A small multi-label audio tagger, trained from scratch: arch transformer, normuon at rate 0.0015.
Rows from block 3 of a small multi-label audio tagger, named by matrix and row number. Rows with one number belong to one neuron. Each number is 128 + 32 x the weight over its row's rms, rounded and kept within 0 to 255. All counts start at 0.
After each neuron's rows are labels from the 100 clips, of 14848, where the neuron reaches its highest value: "strongest on" is what is common among them. Only what is clearly more common there than usual is listed. The data: babble in 24 made-up languages, each with its own sounds, syllables and stress or tones, from a formant synthesiser.
# fc1: MLP up (model.blocks.3.mlp.fc1.weight, 768x192), inputs 0-63
# fc2: MLP down (model.blocks.3.mlp.fc2.weight, 192x768, transposed), outputs 0-63

fc1.28 [ 90 157 106 149  71 110 159 126  92 119 172 152 110 140 153 129 157 136 119 152  70 121  67 136 129 218 100 118 102 156 130 133 162 127  67 115  60 132 128 154  75 141 138 171 129 168  87 130 128 116 116  90 148 141 142 128 125 132 110  93 118 112 137 117]
fc2.28 [176  78 110 140 157 120 130 102 179  81 157 133 151 126 113 100 123  76 126 127 134 163 128 127  86 124 131 172  90 128  92  79 147 148 115 111 182 114 110 101 193 190 104 103 108  47 177 138 135 163 150 128 151 165 135 126  81  72 137 105 112 156 119  34]
strongest on: /ø/; prosody: stress on first syllables; /p˭/; /o/

fc1.94 [155 157 128 133 139 146 105 152 145  84 149 128 239 112 128 138  87 117 106 146 120 137 111  56 131 143  81 140 175 117 142 128 134  53 119 139  79 127 158 112 128 104 123  87 141 181 140 168 109 100 123 104 136 175 175  89  73 130 115 132  92 192  93 138]
fc2.94 [117 106 149  89 124 170 173  91  96 125 150 134  52 163 140 155 138 115 148 137 142 117 183 163 127 195 125 115  97 122 138 116 100 156 108 135  85  90 115 127  92 104 116 142 178 135  62  84 138 144 146 165 132 103  93 155 175 142 163  65 133 107 180 173]
strongest on: reverberation; /ç/; /ɔɪ/; /i/

fc1.653 [ 89 130 156 166 148 111 117 130 182 129  79 158 144 111 173 123 181 135  56 131 132 114 127 119 143 124 128 129 103 126 163 136 153 165 127 133 136 146  97 159 108  84 146 116 112 128 169 119 129 133 150  41 118 117  88 159 106  51 199 132 187 121 155 133]
fc2.653 [148 147  88 107 140 149 124  97 110 147 193 145 167 129  74 150 129 129 124 139 145 131 192 125 113 159 223 137 155 132 116 127 141 139  87 127  96  73  94  95 208 124 128 134 106  62 130 134 150 132 150 153 117  69 132 163 138  86 113 152 112 172 118 138]
strongest on: /ɛ̃/; /z/; /dʒ/; /g/

fc1.29 [171 118 127  99 146  88 134 151 134 190 151 121 100 124 141 108 143 132  92  33 109 101 100 174 113 186 121 114 126 157 110 141 187  79  91 117 178 161 172 116  60 104  91 133 126 110 124  64 116 134 151 147 179 184 138 120 147 147 118 126 160 150 101 126]
fc2.29 [116  86 143 126 107 223 143 117  89 115  70 109 158 140 103 139 127 122 162 155 141 193 169  73 120 109 136 170 155 137 136  72 106 185 190  98 129 117 148 102 149 142 158 144 117 127  94 107 108 153 148 117  84 130 146 202 142 151 155 178  94 147 119 130]
strongest on: white noise

fc1.337 [131 122  84 158 106 149 112 143 112 105 137 115 136 152 140  71 125 156 124 175 125 147  88 117 102 181 125 103 115  89 174 110  75 133 127  78 136  72 126 113 126 132 145 119 137  97 122  97 125 114 104  99 130 206 148 169 126 135 148 120  77 128  68 207]
fc2.337 [129 123  93  54 163  55 116 128  88 151 133 195 140 131 123 147 132 118 122 136 114 128 174 103 117 156 122 129 126 152 151 129 146 148 117 140 132  98 159 111 123 111 125 100 174 134 144 150 147 168 118 127 132 110 142  68 133 103 153 117 146  99 153  38]
strongest on: reverberation; muffled (low-pass)

fc1.565 [138 137 139 117 139 169 152 117 111 110 199 130 128  85 137 167  96  82 138 154 138 167 154  84 120 159 113 128 135  96 138 120 131 123 131 106  57 118 132 130 132 206 125 191 109 149  83 105 137 137 100 153 164 211 114 148 114 126 140 111 144 117 110  87]
fc2.565 [102 134 106  97  68 127 157 134 129 128  96 131 143 188 173 113  89  97  96 123 121 102 116 158 128  64 133 103 170 155  79 123  95 198 113 133 144 145 136  70 103  69 154  34 120 134 145 156 127 123 158  76 109 122 228 128 126 122 143 143 101 108 119 207]
strongest on: /ø/

fc1.0 [131 108 148  89 140 126 149  99 143 187 115 197 123 167  88 203 115 148 121 136 171 177 133  87  44  87 158  76  33 114 141 129 144 159 137  74 170  89 124 166 128 170 133 109 148 110 151 153  93 123 122 119 136 127 137 151 169 122 188 181 156 143 149 130]
fc2.0 [119 124 173 134 180 128 164 131 129 184 128 148 148 105 109 121 137  67 122 110  92  96  97 112 132 143 101 177 140 150 150 177 115 126 116 144 130 151 129 149 106 160 111 173 141 133 182 113 163 141 138 128 125 192 132  75 117 132 105 101 123  65 108  74]
strongest on: white noise; pink noise

fc1.336 [174 127 152 142 111 170 116 130  78 140  78 125 164 141 137 112 102 104 109 133 119  94 168 156 117 135 154 148 163 128 122 144 102 165  93 113 141 129  93 149  58  82 141  83 124 188 131 137 104 130 155 124 125 151 145 117 133 121 105 168 147 152 145 113]
fc2.336 [103  93  54  92  98  60 145 113 128 123 177 139 132 110 124 134 168  85 139 127  78 113 127 119 143 146  54  95 147 131 182 140 152 147 137 137 116 147 144  94 132 184  96 132 171  97 129 113 127 122  70 131 105 117 124 228  97 122 125  84 134  89 148  90]
strongest on: /ɛ̃/; /a/; /ð/

fc1.321 [152 146 124 198 130 107 146 197 126 154 103 128  67 173  75  56 137 103 134 148 101 111 136 110 136 163  96 176 165 207 131 210 101  94 118  80 162 106  98 101 172 151 149  94 132 124 107  89 131 150 145  94 130 107 141 127 114  87 104 125 141 168 160 173]
fc2.321 [157 135  60 101 179 196 148 105  90 142 125 117 180 160  95 126 127 190  85 126 122 153 147  59 128 120  38  75  88 137 111  94 187 105 110 158 129 130 140 154 173 164 111 162 120 150 129 123 145 145 143 111 135 167 202 143 120 125 150 140 137 121 114 128]
strongest on: white noise; /j/

fc1.17 [139 129  82 192 131 132  67 121 113 132 145 176 110 184 132 124 179  95 135 138 103  71 121 134  80 124 164 136 134 177 110 124 129 187 121 147 195 121 163 160 164 152 158 166  90 117 125  63  98 122  91 130 137 141 115 136 129 107 192 121 122  98 169 110]
fc2.17 [131 127 136 100  91  97 150  91 127 142 132  87 150 128 129 134  85 138 117 162 132 134 131 100 182 176  89 145 126 126 155 128 152  54 116  95  80 131 138  86 139 143 140 153 190 159 145 138 185 144 194 155  64 142 122 127 188 163 132  92 128 126 120 110]
strongest on: /ø/; /ə/; /ɛ̃/; /ʊ/

fc1.743 [147 116 128 135 165 117  96 178 111 136 163  79  75 144 199 124 108 128  85 167 137  83 139 154 174 128 122 146 131 158 176 149 147 128  71 179  88 119  90  98  90 133  90 160 141 155  54 118  55 131 142 112 158 143 148 154  99 110 104 131 101 120 164 126]
fc2.743 [138  78 163 121 140 111  97 115  82 131 135 168 128 122  72 125 101  85 156  85 112 176  56 127  97 104 130 116 123 140 119 141 106 216 137 132 169 147 107 105 143 165 125 109 122 113 180 130 128 143 115 160 128 199 109  79 114  85 105  67 165 197 124 177]
strongest on: /aʊ/; prosody: stress on first syllables; /ts/; /ɑ̃/

fc1.496 [140 101 121 131 188  78 161 205 106 142 138 134 103 116 179 101 130 163 119 127 150 149 145 166  93 166 135 129 104 161 120 139  65 139  86 133 142 146 133 201 177 129  79 109 140  60 145 132 150 105  66 125 168  97 152 101 122 162 129 198 138 149 103 128]
fc2.496 [102 138 142 111  51 125  96 103 157 123 127 105  97 141 138 136 120 124 122 121 135 126 100  28 108 106  72 182 163  51 149  83 139 131 148 166 122 123 136 151 167 121 194 125 142 130 150 156  90 162 173 181 140  79 179 136 137 187 162 115 103 120 140 145]
strongest on: white noise; /aɪ/

fc1.275 [ 63 156 131 139 120 153 206 179 155 102  96 103 136 159 130 146 145 164 206 232 180 123 143 127 105 136 126 117 179  66 133 145 127 134 113 120 147 126 115 141 127 158 190 156 120  87 122 131  95  91 110 139 143 172 116 129 140  64 171 151 124 122 168  61]
fc2.275 [ 71 105 129 130 154 122 121  46  95 113 120  66 120 170 162 144 148 122  97 159 144 155 102 142 214 158  98 173  78 118  96  85  99  91  89 167  86 179 130  74  91 137 115  79  69 139 145 102 133 112 117 132 107 105 148 154 140 148 185 178 149 100 151 177]
strongest on: reverberation; /k/; /k˭/; /g/

fc1.646 [143  91 145  87 151  87  81 130 118 110 137 130  74 157 132 172 147 143  98 164  67  74 110 132 163 123  87 129 131 159  93 128  97 145  83 102 127 134 173 131 163 122 185 131 113 126  32  74 144  88  96 205 131 169 133 105 111 126 148  87 106 156 176 124]
fc2.646 [107 125 164 161 112 178 137 121 109 153 157 145  58  89 145 151 136 157  65 155 108  95 166 129 137  79 176 132  83 140 120 116 148  92 150 119 129 123 113 126 121  80 122 182  93 204 180  81 147 131  97 135 131  99 107 115 171 154 136 141 112 146 127 102]
strongest on: /aʊ/; voice: child-like voice; /æ/; /ɑ̃/

fc1.418 [134  91 155  83 176 128 136 113  74 165 120 121 128 105 110 148 136 145 120 122 123 152 111 133 143 133 116 172 179 148 112 168 104 134 111 132 106 159 128 134 160 148 153  93 166  96 159  69  97 118  98  65 128  76  97 162 217 130 125 154 105 129 168 133]
fc2.418 [116 155 139 116 136 192  69 133  76 130 124 128 128 146 127  76 113 140 160 121 119  97 118 129 114 161 118 213 113 149 135 214 173 106 170 115 112 123 154 149 145 106 129 175 136 186 121 166 128 114 132 176 127 135 127  82 117 119 125 173 139 150 130 138]
strongest on: reverberation; /ɔɪ/; /ç/; /y/

fc1.88 [104 123 168 124 143 132 165 152  49 146 128 135 130 182 111 139 109  96 142 146 181  77 118 130 115 144 149 170  62 165 144 136 177 121  70 161 165  81 103 178 133 155 132 136 124 145 122  96 178 110 155 107 154  85  48 126 125 148  83 112 128 119 125 139]
fc2.88 [114 139  81 110 111 109  56 141 141 107 139 144 109 137 140 164  70 158  50  98 204 134 110  87 112 136 138  87 163 165 125 139 128 156  87 108 166 123 134  87 131 150  98 104 107 107 150 136 135 118  87 112 123 168 168 157  87  83 126 128 116 190 140 113]
strongest on: white noise

fc1.338 [123  91 177 122  85  73 110 134  94 147 167 139 141 165  58 105  78 152 127 185 134 143  92 119 138 133 144 111 127 103 149 127 125 133 103 160 110 135 139 146 146 117  80 108 124 175 152 134 115 156 161  71 116 123  69 123  94 140 150  97 103 150 120 165]
fc2.338 [123 128  92 156 110 133 175 121  84 108  93 138 151  91 145 140 158  72 166 102  77 124 153 129 185 121 129 141 126 116 126 123 144 117 188  89  80  49 127  91 146 114 144 128 153  98  38  64  73 123 128 176 149 127 163 166 185 128 144 167 130 109 115 121]
strongest on: reverberation; muffled (low-pass); clipping

fc1.76 [158 109 147 203  99  99 113 190 148 143 108 129  94 147 177 126 131 195 132 160 133 133 121 177 152 154 126 124 114 126 135 102  91 200 119  92 103 115 136 140 128 188 115 182  92 157 169 124 110 198 158  53 149 109 139  88  41 139 156 154 164 150 196 151]
fc2.76 [124 179 103 138 127 168 119 119 188 137 111 151 132 155 131 132 125 106 114 107 121 138 148  60 166 151 121 125 174 117  97  77 173 165 111  99 119  71 135 136 117 127  95  91 151 160 146 164 236 128 131 104 132 123 138 135 146  99 161  92 147 105 153 136]
strongest on: /ø/; /ə/; voice: child-like voice

fc1.747 [ 86 151 153  95  87  82 131 134  92 181 125 161 163 169 204 101 119 127 152 177 119 156 150 132 159 166 118 183 143 134  89 126 105 123 179 123 134 128  95 163  54 149 126  97 123 137 192  86  93 113 127 162 160 159 165 154 154 191 103 101  67 149 108  88]
fc2.747 [144 125 145 172 114 133 152 161 103 127 135 132  87  93  57 168  70 129 142 131 124  79 152 127 110 126 133  93 120 179 137 130 131 101 138 109 122 119 135 102 130  81 113 252 118 109 101 129 133 125 146 128 127 148 115 128 116 126 107 133 147 143 107  89]
strongest on: white noise; muffled (low-pass)

fc1.249 [129 100  91  50 190 117 140 185 164 124 170 125 137  69  89 135 130 136 104  86 107 123 143  84 135 127 170 127  99 121 108  79 123  84 125 130 151 100 114 125 146 165 146 138 129 184  95  76 109 195 151 100 109 141 127 158 128 126 143  98 235 121 153 108]
fc2.249 [128 139 131 146 148 166 115 118 134 110  70 164 122 126 103 113  86 148  95 180 138 134  19 112 181 133 127 165 136 180 142 118 131 120 135 116  87 108 165 144 146 148 126  70 121  87 183  84 112 140 129  59 131  93 119 120 166 130 161 149 126 110 137 169]
strongest on: /ø/; /o/

fc1.609 [134 122 125 144 128 175 184 115 151 131 140 127 110  54 212 125 150 131 123 185 105 107 150 145 107 133 133 137 166 200 103  75 154 135 167 199  91 189 120 106 116 139 158 112 159 191 100 125 126 126 164 119  95  99  77 178  89 148 109 169  75 121 153 129]
fc2.609 [111  98 107  95 132  92 145 185 130 157 159 117 140 159 125 171 128 158 151 127 179 165 117 172 135 115 125 102  73 131 179 146 148 128 151 138  93  91  96 158 174 134 103 102 128 107 132 131 136  61 151  94 150 157 102 124 142 135 169 145 134  97 119 155]
strongest on: white noise

fc1.697 [ 74 121 138 135 102 134 146  81 176 107 129 136 113  91 118 114 195  73 141 132 127 105  43 175 114  99 108 166 100 110 134 135 134 134 159 107 132  88 146 151 162 123 124 122 113 171 153 153 119 178 143  80 134 158 134 131 127 143 109 143 129  92 110 203]
fc2.697 [138 118 114 150 200 142 137  88 151 116 120 100 163 109 154 101  92 204 131 107 145  91 110 114 167 118 220 118 216 135  91 175  86 115 131  86  49 146 112 127 110 149 164 137 149  74 133 132 178 103 131 156 118 138 112  92 107 164 110 113 133  95 185 109]
strongest on: reverberation; /ɔɪ/; /y/; muffled (low-pass)